config.toml
image_size = 20
width = 128
bias = "all"
parallel_block = false
positions = "learned"
warmup_steps = 1490
Rows from block 2, named by matrix and row number. Rows with one number belong to one neuron. Each number is 128 + 32 x the weight over its row's rms, rounded and kept within 0 to 255. All counts start at 0. After the name is the row's rms in percent of the matrix's.
# gate: MLP gate (model.blocks.2.mlp.gate.weight, 256x128), inputs 0-127
# fc1: MLP up (model.blocks.2.mlp.fc1.weight, 256x128), inputs 0-127
# fc2: MLP down (model.blocks.2.mlp.fc2.weight, 128x256, transposed), outputs 0-127
gate.70 103 [139  53 115  69  79 146 109  91 140 146  68  76 106 136 109 125 137 120  82 158 155 160 138 122 111 113 168  82  86  69  95 109 108 144 141 129 165 112  78  92 108 133 109 153 149  35 121 179  80 126 125  99  99  81 124 145 104  89 138  93 172 124 153 122 125 137  62  99 156  88 116 100 104 116 116  79 149 129 129 113 136 197 171 132 122 124  91 116 177 155  99 157 117 107 118 139 104 134 151 139  72 108 177 168  98 131  89 124  93 190 137  71  85 128  72 101 114 151 131 116 120 121 129 200 110 153 150 173]
fc1.70 098 [128 163 104 159 103 151 122 140  87 152 116 150 119 102 121 130 120 145 141  98 135 144 172 103 129 119 121 126 145 128 174 157 141 120 135  82 201 104 183  40 156  66 179 133 117 194 129 114 145 125 116 128 130 153 122 142 176 152  78 150 152 199 112 184 191  89 141 113 189 134 153 119 133 102 135 139  59 169  97 153 153 114 130  88 109 160 145  79 157  75 210 159 175 156 120 144 177 108 139 138 161 147 197  88 112 109 144 149 106 172 112  87 172  85 177 104 155 130 129 155 135 114 121  96 139  95 112 156]
fc2.70 108 [186 109 185 140 146 140 172 101 147 123 228 139 157 134 148 119  95 138  75 163 128  93 157 161 146  80 122 160 148 146 105  85 121 118 113 113  92 101 199 123 114 178 152 109 147 135 124 112 164 127 185 106 119 106 174 111 199  72 126 132 148  46 108 129 112 103 145 150 149 141 144 104 104 100 126 157 205 148  80 130 168 132 158  81 103 107 145 115  88 154 131 191 140 120 178 162 123 182 117 137 130 159 146 137 208 112 119 188 154 120 143 158  83 165 127 129 154 139 117 132  94 103 127 131 122 100  91  77]
gate.71 086 [102 168 145 102 115 124 130 146 156 160 105 120 160 125 144 137  78 135  99 117 157 114  47  97 166 114  65  79 151  94 181 121  98 119 114 135 108  68 144  71 127  72 101 121 113 116 109 144 113 148  95 150 138 123 130 126 158 145  72 130 107 134 111 124 157 140 121 118 142  81 183 168 136  87 144 119 108 157  98 154 145 111  59 177 153 118 145 157 112 159  80 110 161 154 154 121  47 145 126 146 132 150 206 139 114  90  66 100  98 173 139 170 159 126 196  72 128 140 167  83 108  70 170 110 185  95 161 116]
fc1.71 092 [149 107 134  95 152 143 106 126 159  89 103  44 138 157 105 126 101  48 140 153 158 142 116 104 111 147 135 130 156 116 158  85  96 154 152 145 121 100  79  92 170 127 138 104  91  76 100 129 142 140 129 107 157 113 149 117 115 113 134 166  90 190 214 110 194 179 135 116 126 210  74 138 148 161 167 171 152 129 167 127 128 106 186 170 183  85  98 125 121 182 108 115 120 124 138  90 125 143 188 112 107 105 130  97 160 137 114 134  80 153  43 146  98 120 155  93  98 152  89 122 108 118 185 142 142 117 115 170]
fc2.71 100 [104  71 166 126  95 144 142  53 110 156 123 146 151 111 135 218 119 146  97 133 114 148 155 103 167 138  64 112 115 185 125 112 137 113 137 186 109 157 103 163 130 128  93 203 117 151  92 138 163 130 111 104  72 135 131 153  51 153 144 144 125 129  92 148 133 111  79 173 105 153 138 153 153 108 135 125 138 119  84  74 165 108  84  78  80  77 169 110  74 109 129 185 106  73 119 111  90 165 120 139  78 103 143 153  98  75 124 116 165 133 117 146 170 168 166 161 161 130 122  72  96  98 123 129 151 103 177 134]
gate.72 090 [156 139 140 195  92 140 136 111 161  87 134 161 112 136 181 198 132 129 198 133 138 107 116 118 107  91 155 167 129  92 126 143  73 111  80  87 101 118  47 148 197 166 106 158 117  84 138 132 150  76 175 166 170 144 133 139 155 138  74 131  82  97 140 144  91  79 131 124 109 168  94 164 127 156 101 113 191  97 186 150 139  97  63 112 116 105 121 153 138 158 156 100 133 140 159 118  98 127 110  86 133 137 107 104 106 103 196 120  82 148 152 106 164 154 146  98 125 128 142 114 153  73 163 119 116 194 153 180]
fc1.72 106 [141 161 107 113  80 130  83 105 145 115  67 157  94 133 139 111  88 218 155  91 126 112 122  74 106 124 127 112  78 164 158 124 129 135 101  77  95 109 112 111 155 119 155 159 203 109 134 106 122 115 132 142 105 120 110 109 156 121 104  66 141 152 120 105 107 130  97  82 181 194 130  81 192 204 125 112  92 116 100 138  78 158 109 143  96 122 107 122 135 110 121 117  75 136  68 101 101  99 158 101 112 179 137  96 149 145 173 125 116 198 151 166  96 113 110  73  77 156 192 138 143 147 124  94 112  90  72 118]
fc2.72 107 [113  82 145 111 140 104 167 150 136 128 163 142  75  90 138 147 145 114 150 125 162 117  84 165  88  88 135 113 203 118 180 109 110  62 118 159 158 113 123 149 153 147 138  78  38 104 122 120 140  99 148  80 153  67  85 145 121 161 137 179  73 135 135 115 186 111 128 123 109 100 141 102  71 117 102 146 168 109  81 159 138 110 174 166  75 109 163 140  95 185 146 150 109  82 169 113 112 111  97 164 141 111  56 113 164  96 155 111 113  75 184 100 162 107 149 128 191 153 115 101  67 116 107 138 123 116 141 117]
gate.73 084 [160  55 138 134 151 118 117 135  60 126  99 140 179 184 125 103 169 139 135 102 155 190 175 120 109 131 107 139 143 106 160 136 107 170 115 105 166 100 124  97 118 102 147 120  62 108 175 164  99 131 117 133 109  80 136 149 124 114 131  95 164 110 215 166 111 130 100  85 112 134 163 128 118 136 140 110 104  77 209 177 169 146 100 162  88 108 116 117 190  93 144 125 140 181 105  97 189 150 153 119 158 114  68 180 145 168 144 157 144 114 130 131 194  82  92 164 144  81 104 118 118 103 166 133  94  81 142  93]
fc1.73 090 [130  91 110 129 127  63 115 163 156 112 137 110  95 123 142 151 116 156 134 105 168 136  78 100 110 151 196 127  63  98 123  98  85  45 124  96 128 158 104 152 100 128 123 140 162  99 109 105 149 101 138 130 177 218  67 104 204 133 111 141 110 142 135  73 182 121 139 129 130  44 102 122 146 110  90 133 128 127  70  75 120  59 151 111 182 167 105 121  72 163  88 135  70 123 131 110 113 165 150 101 142 149 106 157 130 177 128 124 134 122 148  87 115 158 136 108 150 130 101  61 140 143 164 122 132  85 107 156]
fc2.73 107 [125 156 157 142 146 117 117 108 168 105 196 144 176  81 137  97 194  63 136 169 129 147 150 112 123  77 126 110 131 149 151 212 130 161  94 122 123 113 149 105 120 117 145  88 142  99 142 145 115 129 105  92 116  93 114 190 139 170 108  81 150 112 138 147  40 132  74 134  97 103 160 146 150  84 197  95 136  85 150 146 157 124 112 183 101  67 186  90 137  53 165 114 132 147 143 116 146 110 117 117 129 141 112 154 118 112 133  63 104 151 147  84 175 152 120 122 112 142 114 147 141 140 133 128 110 135 183  30]
gate.74 099 [125 166 139  83  84 166 136 164 148  82 126 138 107 127 176  97  71 151 125 152 106 117  82 115 142 160 136 164  73 121 185 145 145  99 112 149 126 123  88  91 159 117 100 173  93 128  48 163 130 159 142  91 109 138 121 137  88 156 149  74 147 164 110 144  93 115 129  88 137  67 102 111 180  89 137 116 103  81 128 164 106 117  97  92 140 165 161 171 158 118 165 160  47  77 142 146 117 137  65 113 115 178  90 177 162 134 135  90 123 172 113 123  92 165 208 146 137  85 138 153 151 129 117 132 134  90  64 105]
fc1.74 095 [172  77 154 121 152 113 141 121 119 142  83  96 116  89 122 128 126 165 204  84 112 150  76 127 161 118  72  99  72 166 124 144 137 108 196 132 168 117 100  84  83 112 146  98 187 128  86 124 193 120 134 105 147 120  94 109 121 184 125 145 162 133 109 116  65 145  87 145 125  71 109 155 133  97 205 105 114 115 121 113 152 112 128 126 107 141  88 119  86 122 185 152 127 153 128  68 154 150 193 113 182 125  98 132 166 147 102  77 184 125 120  96 143  81 142 126 198  95 119 127 111 144 144  96  68 120 179 133]
fc2.74 102 [133 127 141 121 178 165 106 138 124 128  51 116 131 124  85 137 155 144  95 176 192  88 201 136  86  29 170 102 176 118 144 103 101 132 133  96 146 118 145 174 114 150 183 117 125 129 176 107  55 123 136 125 118  90 118 143 175 107 132 179 111 102 125 125 119 142 151 126 121 135 114 157 108 172  89 146 169 137 150  92 121 126 178 176 112 136 105  76 139 159  40 127 116 173 155 125 125 165 124 130  93 125 150  78  56 106 122 130  78 110 176 129 146 151  97  87  86 101 106 130 149 109  94 132 102 167 189 139]
gate.75 100 [125  92 133 102 129 113 111 166 129  98 155 148 127  86 109  90 115 100 115 137 149 147  69 162 102 128 107 154 152  73 147 117 135  99 139  96 147 143 157 173 110 136 143 102 173 188 157 129 137  93 109 121 154 129 124  64 142 143 111 212 159 121 103  86 121 142 147 211 125 114 180 149 130 134 214 114 175  75 154 171 142 166 103 109 125 121  54 110 150 150  98  86 187 166 122 147 136 169 149 127 145 134 144  55 154 128 109 178 148 130 181 173 122  99 155 155 113  64  72 102 140 139 124  84 162 106 183 107]
fc1.75 104 [208 149 160 107 123 188 153  90  76 169  80 120 112  86 160  72 140 155 141 153 160 146 141 109 139 138  73 142 180 215 112 113 169 153 111 191 160 104 169  93 151 138 119  77  70 139  12 165  62 128 109 130  67 125 143 125  89 135 105 115 131 123 147  92 114 108 119 130 124 155 164 141 121 118 148 170 117 100 157 150 176  96 176 167 100 125 137 122 141 127 119 159 103 126 127 117  83 128 133  97 100  93 100 126 134 112 136 176  84 156 206 131 154 154 118  80 126 135 104 123 141 122 120  95 145 129 120 147]
fc2.75 093 [111  99 127 131 185 167 152 111  98 170 152 194 180 102 107  99 143  80  90 156 173 119 139 116  62 101 165 114  83  67 133 126  78 116 106 118 114  94 113 156 164  54 145 194 148  80 139 105 218 109 104 153 147 186  90 147 157 105 144 115  71 181 128 105 143 103 139 134  98 127 166 120 128 139 159 101 111 162 105  53 115  73 123 160 149 157 104 108 164  97 131  90 170 152 124  98 107  85 153 157 137 155 111  77 130 162  96 116 157 154 124 122 134 152 149 129  85  88 117 119 134 132 139 194 128 118 163 134]
gate.76 099 [187  91 144 122  82 161 155 137 121 145 119 137  53 146 130 116 128 135 127 175  76 100 111 132  76 116 171 119 126  82 229 124 132 117 133  83 114 195  76 128 140  72 132 124 128 120 163 148 155 122  90 121 151 143  98 126 127  88 144 120 154 127 113 199 127 149 138  98  95 189 130  95 133 150  61 150 126 143  73 151 194 159 113 121 144 147 180 150 113 154 137  84 117 101 131 186 184 239 146  95 136 132 142 120 123 138 130 148 105 121 146 151 145 105 140 138 128 104 105  96  46 115 118 127 127 106 111 180]
fc1.76 109 [131 113 135 160 119 159  90  81 146 162 105 139 155 153 161 141 118 104 145 125 131 129 143  99 122 138 118 178 149 150 237 166 143  91 195 137 103 188 194 166 121  92 143 165 137 175 160  83 156  97 133  84 159  94 107  97 178 155 101  89  93 142  82 127 164 145 124 147 164 112 123 117 157  72 129 126 127 142 128 117 151  99 111 126 152 165 142 132 115  80  35 136 132 145 156 109 138 120 136 112 106 205  92  99 115 131 148  53 157 166 136 131  76  77 111  76 102 142  82 112 126 163  84 145 141 184 120 100]
fc2.76 106 [122 137 143 140 159 141 149 173 117 151 134  75 115 139 134 111 139 147 209  87 138 120 121 183 180 143 118 116 189 127 125  57 129 129 158 125 162 130 136 102 136 117  87 149  85 174 154 127 136 197  86 108 122 131 142 180 178 129 107  72 141 133 145  88 138 199 151  92 104 113 169 108  99 119  86 150 151 161 174 155  91 186 122  93 156 173 194 131 162 112  75 193 101 130 120 141  98 108  89 137 141 108 137 132 144 140 116 124 156  94 140 153 167 112  93 188  99  97 130 227 144 129 182 173 158 137 128 117]
gate.77 116 [111 139 197 148 120 101 139  96 129 176  87 154  82 158 129 145 101 126 141 109 161 124 101 180 133 125 179 155 164 115 153  78 182 184 129 163 126 170 158 151 147 125 158 152 103 128 139 102 120 101 179 134 139  88 150 110  84 103 128  97 143 129 136 106 176 109 113 112  89 103 128 149 105  97 146  81 149 112 160 105 127  69 125  71  63 165 138 147 148 152 105  74  77  83  61 144 100 116 123 151 147 110  70 140  84 145 174 148 109 107 116 148  44 139 142 189 122 117 136 179 170 119  58 105 154 139  87  67]
fc1.77 102 [127 115 119  51 156 226  92 148 119 116 136 122 141 116  78 150 190 101 157 165 135 104 112  97 177 153 148 160  89 152 105 128 144 129 113 142 100 146 142 124 126 109 100 126 106  66 105 133  62 158 106 129 144 119 126 129  69 189 130 150 117 158 133 153  90  58  99  67 135 140 151 135  67 128 106 162 169 128 164 162 121  58 158 122 141  95 159 151  88 197 128 102 147  82 158  93 142  99 127 147 110 192 152 192 134  93  88  72  89 111 164 107 144 172 121 126  97 122 110 146 148 145 169  89 146 120 131 107]
fc2.77 093 [113 142 176 194  99 136 161  98 155 147 140 144 108 138 154 132 112 140 139 124 165 106 189 177  94 105 113  76  99 142 158 137 126 163 129 130 109 124  85 128 153 145 153 113  91 160 180  77 210 139 118 147  87 108 153 102 149  92 147 133 133 106 145 142 148 186 179 123 111 100 110 156 201 140  92  99 130 148 127 145  82 176  46 131 114 117  92 125 121 114 157 148 125 113 123 169 145 134 128 104 195 114  92 109 165 147 133 227 145  94  92 133  34 121 166 140 207 162 162 121 165 134 109 147 132 147 114 150]
gate.78 096 [138 195  93 131 150  80  90  65 172 130 163 148 143 134 139 110 114 134 165 140 117 160 129 171 173 126  98 110 109  65  80  68 109 154 166 138 127 152 154 161 119 171 137 132 120 116 155  71 162 124 139 131  92  74 139 140 125 119 106 110 181 143 160 116 126  51 134 110  62 118 125  88 135  77 118 140 124  67 164 110 144  58 107 125 160 146 117 137 118 123  72 114 159  56 129 117  70  76 159 103 142 115 150 129  55 139 132 175 138 173 100 148 172  96 165 119 160 155 181 111 150 130 119 104  72 126 105 164]
fc1.78 089 [ 94 109 114 135 150  64 122 123 102 137 195 107 135 115 136 174 106 143 142 125 126 104 136 138 126 115 156 133  88  84  96 168 107 100  89 120 141 141 117 116  89 167  66 137 137 119 139 140 186 118 166 106 149 116 104 180 132  44 176 118 162  82  98 192  92 125 104 114 108 139  94 154  98 166 193  76 102 133 151  88 117 142  79  85  98 200 111  43 121 120 139 129 102 184 113 128 114 178  88 114 153 102  75 109 135 189 137 124 147 130  84 158 112  98 181 126 108 132 119 115 180 169  92 116  91 139 175  96]
fc2.78 088 [157 153 149  94 109 122 208  89 155  42 110  92 145 118 168 115 126 198 128 158  56 146 133 158 166 157 114 125 183 111 101 118 101 114 167 190  35 147 157 108 101 130 164  82 166 128 133 123 107 126  61 113 137 180 113 150 155 131 162 114 108 119 163 134  91  44 148 104 127 151 152 118 143  92 139 120 122 129 170 137 195 175 124 164 140 121 120 169  78 138 123  83  86 144 123 145 145 109 148 174 142 140 140 107 109  99 145 153 137 105 121 166 194 155 107  96 107 148 127 184 107 122  94 158 136 141  93 112]
gate.79 099 [182 147 110 113 170  99  94 115 122 122 119 129 118 144 154 114 146 165 173 156  89 172  99 132 121 125 119 162 125 133 112 137  90 204  54 130 155 107 116 134 139 135 164 163 123 190 113 101 111 206  86 198 107 111 127 177 111 130 152 119 166 102 116 128 112  62 101  86 116 127 165 112 122  99 183 160 136 190 185 180 130 128 100 126  82 124 173 116  98 131 153 149 142 139 185 144 168 107 174  68 151 135 149  75 150 152 124 110 125 137 136 118 144  87 114  50 134 134  89 113 190 139 198 150 145 164 115  87]
fc1.79 108 [189 134 108 124 130  77 142 136 180  73 122 153 136 170 199 151  83 187 139 147  76 125 180  83 113 110 101  91 123  85 140  93 160 130 124 128 125  57 167 183 125 104 161  93 129 163 197  80 115 160 105 162 161 132 154  88  98 141  79  91 109 100  88  95 179 166 166 165 126 109  76 147 141 139  82 194 159 126 117 154 133 135 156 125 108 132  91 136 131 152 138 103  58 124 140 104 112 104 123  80 127 163 138 155 152 145 158  65  95 156 154 115 155 127 101 129 166 134 150 146 141 147 101 176 130  83 115 180]
fc2.79 112 [116 121  92 142  73 139 128 116 158 144 102 161 167 211 113 169  88 135 168 111 138 115 129 115 147  64  60 123 118 134 185  87 126 157 168 100  80 156 127  93 140 161 128 113  99 117 222  82  87 170 151 174 139 128 162 157 129 118  69  86 157  65  90 123 117 189 162 193  78  90  70  86 113 118 120 109 144 130 111  58 128 114 171 120 123 163 125 148 121 160 152 104 108 107 135  92 108 119 117 116 158 171 113 158 119 144  90 104 131  96 106 184 134 163 186 158  87 127 128 162 116 123 117 108 139 145 127 129]
gate.80 104 [152 178  92  94 176 111 137 144 145 122 108 155 147  62 173  96 186 135 116  97 139 148 168 113 156 112 117 216  82  81  49 125 120 121  75 102 142 132 137  90 137 168  26 128  60 164 170  95 127 128 129 173 112 172 132 127 169 158 154 133 145 191  58 123 144  89 146 128 137 139 164 142 129  97 155 133 189 193  94 114 124 130 106 120 144 172 105 103  94 165 156 133 153 136 112 123 148 140 164 112 151 123 135 128 149 138 163 129 160 107  76  96 157 165 109 154  95 129 177 102 136 102 162 151 119 161 150 143]
fc1.80 090 [ 60 153 159 141 153 142 139 155 139 120 107 153 166  96 146 129 186 174  92 108 154  85 131 104 165  97 157 149 160  93  67 109 158 187 110 174 154 124  98 172 138  77 105 134 110 108 140 142 187 100 158 113 196 131 120 158 126 130 220 141  99 154 134 123 160 108 159  97 118 132 158 134 145 127 104 153 114 123 159 101 103 117  71 101 152  98 153 122 152 124 113 173 153 144 104  99 139  77 215 155  84 157 144  72 182 127 185  78 120 187  81 101 157 114 168  69 151 130 109 151 123 114 109 145  96 101 126 112]
fc2.80 110 [148  80  86 148 104  97 116 130 129 105 172 110 132 153 152 132  99 125 139 122 125  95 104 173 130 153  54 117 169 158 210 157  75 102 115 116 113 150 151 144 152 116 152 136 151 101  79 136 104 103 164 130  85 128 134 175  93 134 110 141 156 105 175 179 109 173 108 123 125 105  92  99 123 128 128 132 106 122 147  97 141 120 209 158 131 107  96 168 146  80 138 101 139  81 124 151 116 156  31 104 133  92 150 160  92  72  57 146 116  83 134 219  85 103 131 172  80 136  82  89 155 137 113 122 189 143 111 120]
gate.81 089 [ 91 163 115  90 134 153  94 154 122 120 102 133 148 126 110 137 110 112 109 117 166 165 210 138  58 127 142 147 129 144 106 106 154 115 151 134 186 200 138  93 243  88 108  94 155 140 140 143 107 112 119 118 126 198 149 103 129 140 154 132 121 100 121 113 163 182 109 128 144 129 174  80 169 119 140 104 133 152  85 128  89 106 144  50 130  84 117 119  72 159  80  95 113  97 117  99 110 143 170  77 120 120 140 155  68 131 175 112 128  85  81 132 161 173 128 184 130 109 138 144 149  98 120 154  97  46 119 150]
fc1.81 093 [ 85 155 127 122 110  94 153 140 182  92 152 143 135 117 174 129 132  63  86 108 124 160  97 138  94 103 156 146 130  84 124 103 170 104 127 189 166 160 123 123 153 164  88 147 122 130  92 159  77 115 136 132 119  60 197 172 133 134 137 102  94 180 149 156 119 119 103 184 121  34 170  70 136 128 144 148 146 132 141 155  99 117 178 127 151 136  95  47 120 101  81 132 112 183 106 100 108 155 145 129 102 134 106 152 125 109 229 165  98 170 118 114 106  85 152 123 144 135 147 139  67 129 132 102 161 145 153 178]
fc2.81 117 [144 101 101 178 141 143 130 121 144 139 141 107 149 188 119 122  87 156 184 134 107  88 145 122 152 137 123 113 135 206 147 145 109 161  60 146  76  77  98 138 187 121 140  72 145 134 106 120 114 120 170 161 185 178  95 135  95 103 154  96  85 125  93 143 117 138 163 115 166 132 159 121 151 113 155 142 111 112  90 109 101 138 140 123  68  98 170 126  82 186 151 149 131  70  65 148 165 109  66 130 162 132 128 125 122 103 141 106  96 161 196 114 169 176 124 150  79 125 121  60 183  79  61 148 159 123 158 131]
gate.82 090 [ 79  86 148 150 132 112 124 137  96 163 108 124 149  91 145 125  77 153 120 121  41 125 119  89 129  74 153 123 132 105 162 161 159 110 164  87 174 132 138 119 108 108 158 129 157 105  83 149 122 140 175 167 149 116 127  79 186 100 101 185 132 165 156 160 133 138 172  92 105 116 112  89 136 129 168 109 174  86 117 171 133  90 216 128 129 202 145 155 169 113 150 125  94 125 134 165 202 156 109  99 178 103 146 141 115 106 150 150 134  80  54  92 156  63 179 108 103 144 120 123  80 168  97 119 142 150 122 160]
fc1.82 091 [132 114 166 138 156  77  85 135  63 103 122  87  96 160 196  99 209  80  39 162 157 129 156 124 126 147 152  97 126 140 117 140 159  91 119 153 159 156 125 101  64 144 123  78 105 116 132 146  87 106 116 153 116 121 149 105 134 107 137 153  66 164 141 116 130 140 126 113 120 122 108 113 136  47 102  96  93 158 135 176 139 152 177 118 142  99 161 107  96 103 123 140 100 145  89 112 164 118  95 136  99 139 126 108 204 107 111 150 167 126 150 195 124 156 127  41 165 119  41 106 177 140 150 133 148 119 100 132]
fc2.82 098 [152 163  44 113 124 165 167 108 159 110 136 172 150 108 102 120  76 153 201  64 122 169  94 147 122  92 133 164 131 163  95  54 136 154 119 113  83  89 131 151 217 103 137 144 106 111 154 156 124 152 152 160 145  97 113 148  98 137  84 116 174 114 129 129 138 146 102 117 118 139 164 148 101 189 138 168 112 104 158  97 112  95 105 120 110 128 106 115 178  84 157 103 140  79 107 160 102 140 125 105 108  59 159 148  82 147 119  71 105 132 127  35 189 153 164 148 134 126 143 183 111 127 155 104 109  91 115  91]
gate.83 102 [136 168 137  89 122 164 130 133 141 100 131 137 139 145  56 168 105  96 125 138 119  96 199 129 119  25 178 140 191 121 131 178 122 125 183 127 135 145 124  99 165 175 138 117 140 113 108 112  90 107 142 157 153 188 134 122 157  22  71 104 121 120 184 121 100 165 130 168 107 105 111 118 129 148 121 145 174 144  89 143 152 139 117 112 112  76 111 122 117 162 144 129 137  96  41 163 162 132 116 152  86 149 147 132 164 129 112 105  97  99 177 152 200 165 155 132 109 129 129 106  99  56  81 121 117 147 141 104]
fc1.83 096 [174 115  96 110 124 129 104 137 164 127 111  94 186 122 128 136  72 127  41 168 135 150 113 134 128 101  89 167  96 167 116 149 135 128 213 176 160  87 135 122  97 108  74 142  54 153  90 148 148 113  92 111 158 182 124 115  95 171 204 166 157 158 151 108  81  99 122 144 146 152  90 152 127 167 179  47  80 141 142 130 140 104 160 126  87 118 125 107 125 131 153 124 134 154 180  98 152 107 160 144 136 112 127 171 155 158 161 103  75 142 119  66 128 103 150 177 122  98 140 105 127 160 103 127 136 143 162  57]
fc2.83 101 [124 105 150 152  98 132 114 142  91 112 204 143 180  91 173 139 156 118 107 123 113 111 126  89 129  88 102 102  71  58 129 148  89 129 161 169 100 106 148  74 136 162  55 193 148 157 103  86 137 182 152 143 132 128 156 147 129  84 112 119 147 121 212 113 116 103 135 147 141 141  96 117 127  92 194 151 150 152 143 106 120 118 101 112 103 121  91  75 128 121 139 155 146  97 172 171 152  47  99  97 172 122 179 112 183 102  91 165 132  96 153 104 125 149 169 131 111 185 154 131 112 116 167 131 179  87 167  84]
gate.84 086 [ 93 150 143 123  78  94 154 131  71  94  97 119  86 154 103 133  87 208 125 115 100 161 145 140 163 147 159 101  98  73 107 115 141  64  92 150 100 119 109 148 127  85  95 143 118 157 148 149 126  57 111 143 144 132  81  84 166 116 123 143 112 102 118 137 135 137 101 105 130 157 160 119  89 152 125 158  89 177 125 102 165 107 147 154 149 123 133  96  73 125 117  78 176 131 128 194 120 168 174  56 100  87  69 116 133 207 183  94 186 153 116 110 111 176 162 129  89  84 134 145 102 170 115 112 121 138 127  64]
fc1.84 095 [125 184 116 124  60 138 115 114 149 149 104 190 139 122  91  96 163  62  75 141 161  89 105 147 133 173 114 112 157 174 118 139 113 147 158 104 104 194 137 165 136 120 186 151 129 179 140 144  90 144 147 112 109 116 129 112 126 191 152  82 112 161 130 177 142 186 212 130 158 178  73 160 153 132  71 155 159 104 103 143 128  96 152  97 146 170 114 147 129 150  89  85 179 126 106 116  62 105 146  96 113 154 170 105 121 135 196 161 117 135  69  80 117  96 160 132 126 141 139 133 192 147 156 137 151 113 109 146]
fc2.84 091 [169  42 134 143 165  95 102 143 125 102 150  98 142 155 192 123 126 206 138 140  59 124 125 110 116 122 110 167 183 134 146 120 127 128  61  88 201  91 107  99 141 104  69  89 194  88  87 160 148 136 138 115 158 133 107 108 109 148 140 186 119 123 143 108 186  86  87 149  91 105 138 142 143 106 198  76 160  84 168 102 143 152 107 172 167 149  97 116 132 144 132 179 110 138 130 151 181 113  93 168 189 106 151 146 172 122 116 111 158 158 132 148 148 124  96 121 192 134 128 104 151 109 146 130  95 109 110 150]
gate.85 107 [146 183  99 160 134 170 124 150 155 124 135 175 169 176 124 168 102 157 132 111 104 111 143 108 145 166 135 114 130 210 144 120 162 184 118 142 138 112 119 114 121 187  97 172 102 145 116 157 114 122  67 117  92 120 155 208  97 146 136  93  60 107 128 120 124 112  86  82 177  96  75 169 134 110  66 140  86 144  77 131 172 111 123 146 119  87 129 134 102 126 143 143 111  67 122 133  97 160 103 118 101 170  86  56 134  79 128 134 114  78 119 134  84 173 115 150  74 140 113 163 122 108 158 115 123  56  66 100]
fc1.85 107 [106 111 155 155 129 123 143 113  83 109 126 139 153 155 139 114  86 133  87 111 162 103 201 115 144 171  96 184 134  69 118  73 128 190 151 205 116 161 124 130 144 186 172 110 147 123 153 115 127 100 179 143 116 100 157 135 121  78 106 106 120 117 192 151 143 113 100 103 130 170  67 151 181 120 137  73 102 137 136 147 204 165 147 144 137 169 124  74 118  79 164 151  93 125  63 121  83 151 208 168 108 103 102 121  98  67 194 141 118 109 141 125  94 130 104 118 138 124  75 153  88 116 120 106 143 106 138 147]
fc2.85 107 [ 89 119 133 141 126  89 114 100 112 112  99 129 208 141 128 159 191  47 113 134 153 165  95  89 109 131 169 138 111 195 178 195  89 116 105  93 158 157 130 152  85  90 170 109  92  77 110 128  93 124 161 144 129 115 152 150 105 156 133 182 106  89 176 160 124 104  97 162 120  85 129 115  81 135  95 141 162 120 148 203  92  74 156 144 177  83 135 123  86  81 102 167 188 107 119  99 108 157 134 156 180  98 133 132 132 153 115  79 116  75 119 161  93 104  94 124 123  82 110 139 147 153 129 127 137 185 143 131]
gate.86 106 [114 132 109 122  92 108  70 143 128 102 146 126 142 139 115 108 156 124 111 122 143 178 144 130 155 111 125 156 130 128 173 183  87  51 163 108 177 196 144 108 128 108 154 155 130 141 150  75 169  86 137 130 109  64 141 142 151  94 196 108 143 131 161 130 150 192  99 141 134 108 148  89 152 133 155 140 205 119 197 112 113  73 137 177 102 160 108 142 115 113  93 131 171 131 199  59 142 106  95 117 128 128  91 104 168 111 169  60 144 133 131 176 102 116 121  77 134  68  92  93 170 126 144 158 109 128 124  60]
fc1.86 105 [137  90 103 122 100  94 144 140  80  93 109 111 143 203  96  86  91  72 143  90 122 118  31 104 102 134 140 134  97 135 117 109  88 195 167 135  94 175 147 108 158 114 102  92 122 132 157 151 100  94  88 147  99 164 140 162 104 160 124 130 170 125  36 130 144 131 169 161 129 140  99 165 104 164 119 144 146 101 144 118 104 137 179  90 136 132 106 165 128 107 156 142 174 113 158 124  99 120 163 173 130 139 200  96 104 110 151 129  69  75  89 131  71 147  64 164 111 135  99 207 133 105 148 143 130  92 116 151]
fc2.86 103 [136  87 164 147  80 101  75 188 118 145 128 105 121 127 100 153 137  88  83 137 128 142 101 118 127 176 120 137  84 153 128 158 120 139 149  99 114 156 111 141  92 137 184 141 165 109 101 120  87 136 115 126 132 127 139 140  87 182 144 125  90  68 108 136 119 154 150 134 138 130 111 163 146  80  84 208 168 101 158 153 146 156  88 137 118 137 100 188  31 152 149  95 150 120 182 122  80 151 128 134  49 143 156 140 104 186 152  87 112  53 161 106 105 110  91 146 130 155 154 167  42  99 111  90 127 162 150 157]
gate.87 102 [104 157 165 189 101 112 173  71  88 128 139 134  53 120 123 101  73 151 164 126 155  94 130 123 121 122 117  76 146 154  77  76 131 123  81 171 147  93  58 190 165 123 120 156 167  55 146 120  67 100 119 132 142 103 133 142 158 114  85  86 169  83 117 110 111 117  88 103 123 147 144  80 111 132 132 147 136 179 126 106 125 167 138 113  81  95 142 101 104 184  92 118 125 136  86 146 153 150 118 163 156 108 130 142 148 106 147 156  81 179 220 113 123  99 149  93 115 136 134 105 174 119 107 191 148 129 151 179]
fc1.87 088 [161 117 177  53 134 120  99 207 115  90 124 127 123  60 175 119 110 112  82 135 129 134 138 104 156 114  99  78  90 133 119 123 113 134 135 153 135 175 140 105 175 146 115  52  81 111 131 145 189 166 110 170 121 111  97 123  29 152 153 123 114 118 138 110 110 136 155 141 114 145 136 124 108 164 156  46 151 117 155 140 148 143  89 107 106  80 149 107 118 180 102  70 107  67 114 126 124 100  87 122 103 120 122 109 115 202  90 105 168 117  98 122 151 129 111 198 111 158 143  96 149 171 143 118 200 110 160 134]
fc2.87 098 [ 99 198 102 131 148 130 130  62  93 112  56 109  87 146  53 122 155 105 150 157 162 173  97 145  85 137 142 142 147 150 122 128 130 142 133  91 129 102 116 173 173 173 107 194 137 101 160  80 168  74 122 124 193 134 109 151 160  46 131 141 100  98 144 114  85 140 101  92 100 142 140 100 105 125 108 199 132 169  86 122 141 167 155 128 155 120 144 122 106 186  74 158  89 182  94 139 151 112 122 145 109  95 141 125 150  76 138 138  85 218 134  96 120  95 126  96 161 134 151  89 123 131 133 178 131 135 115 147]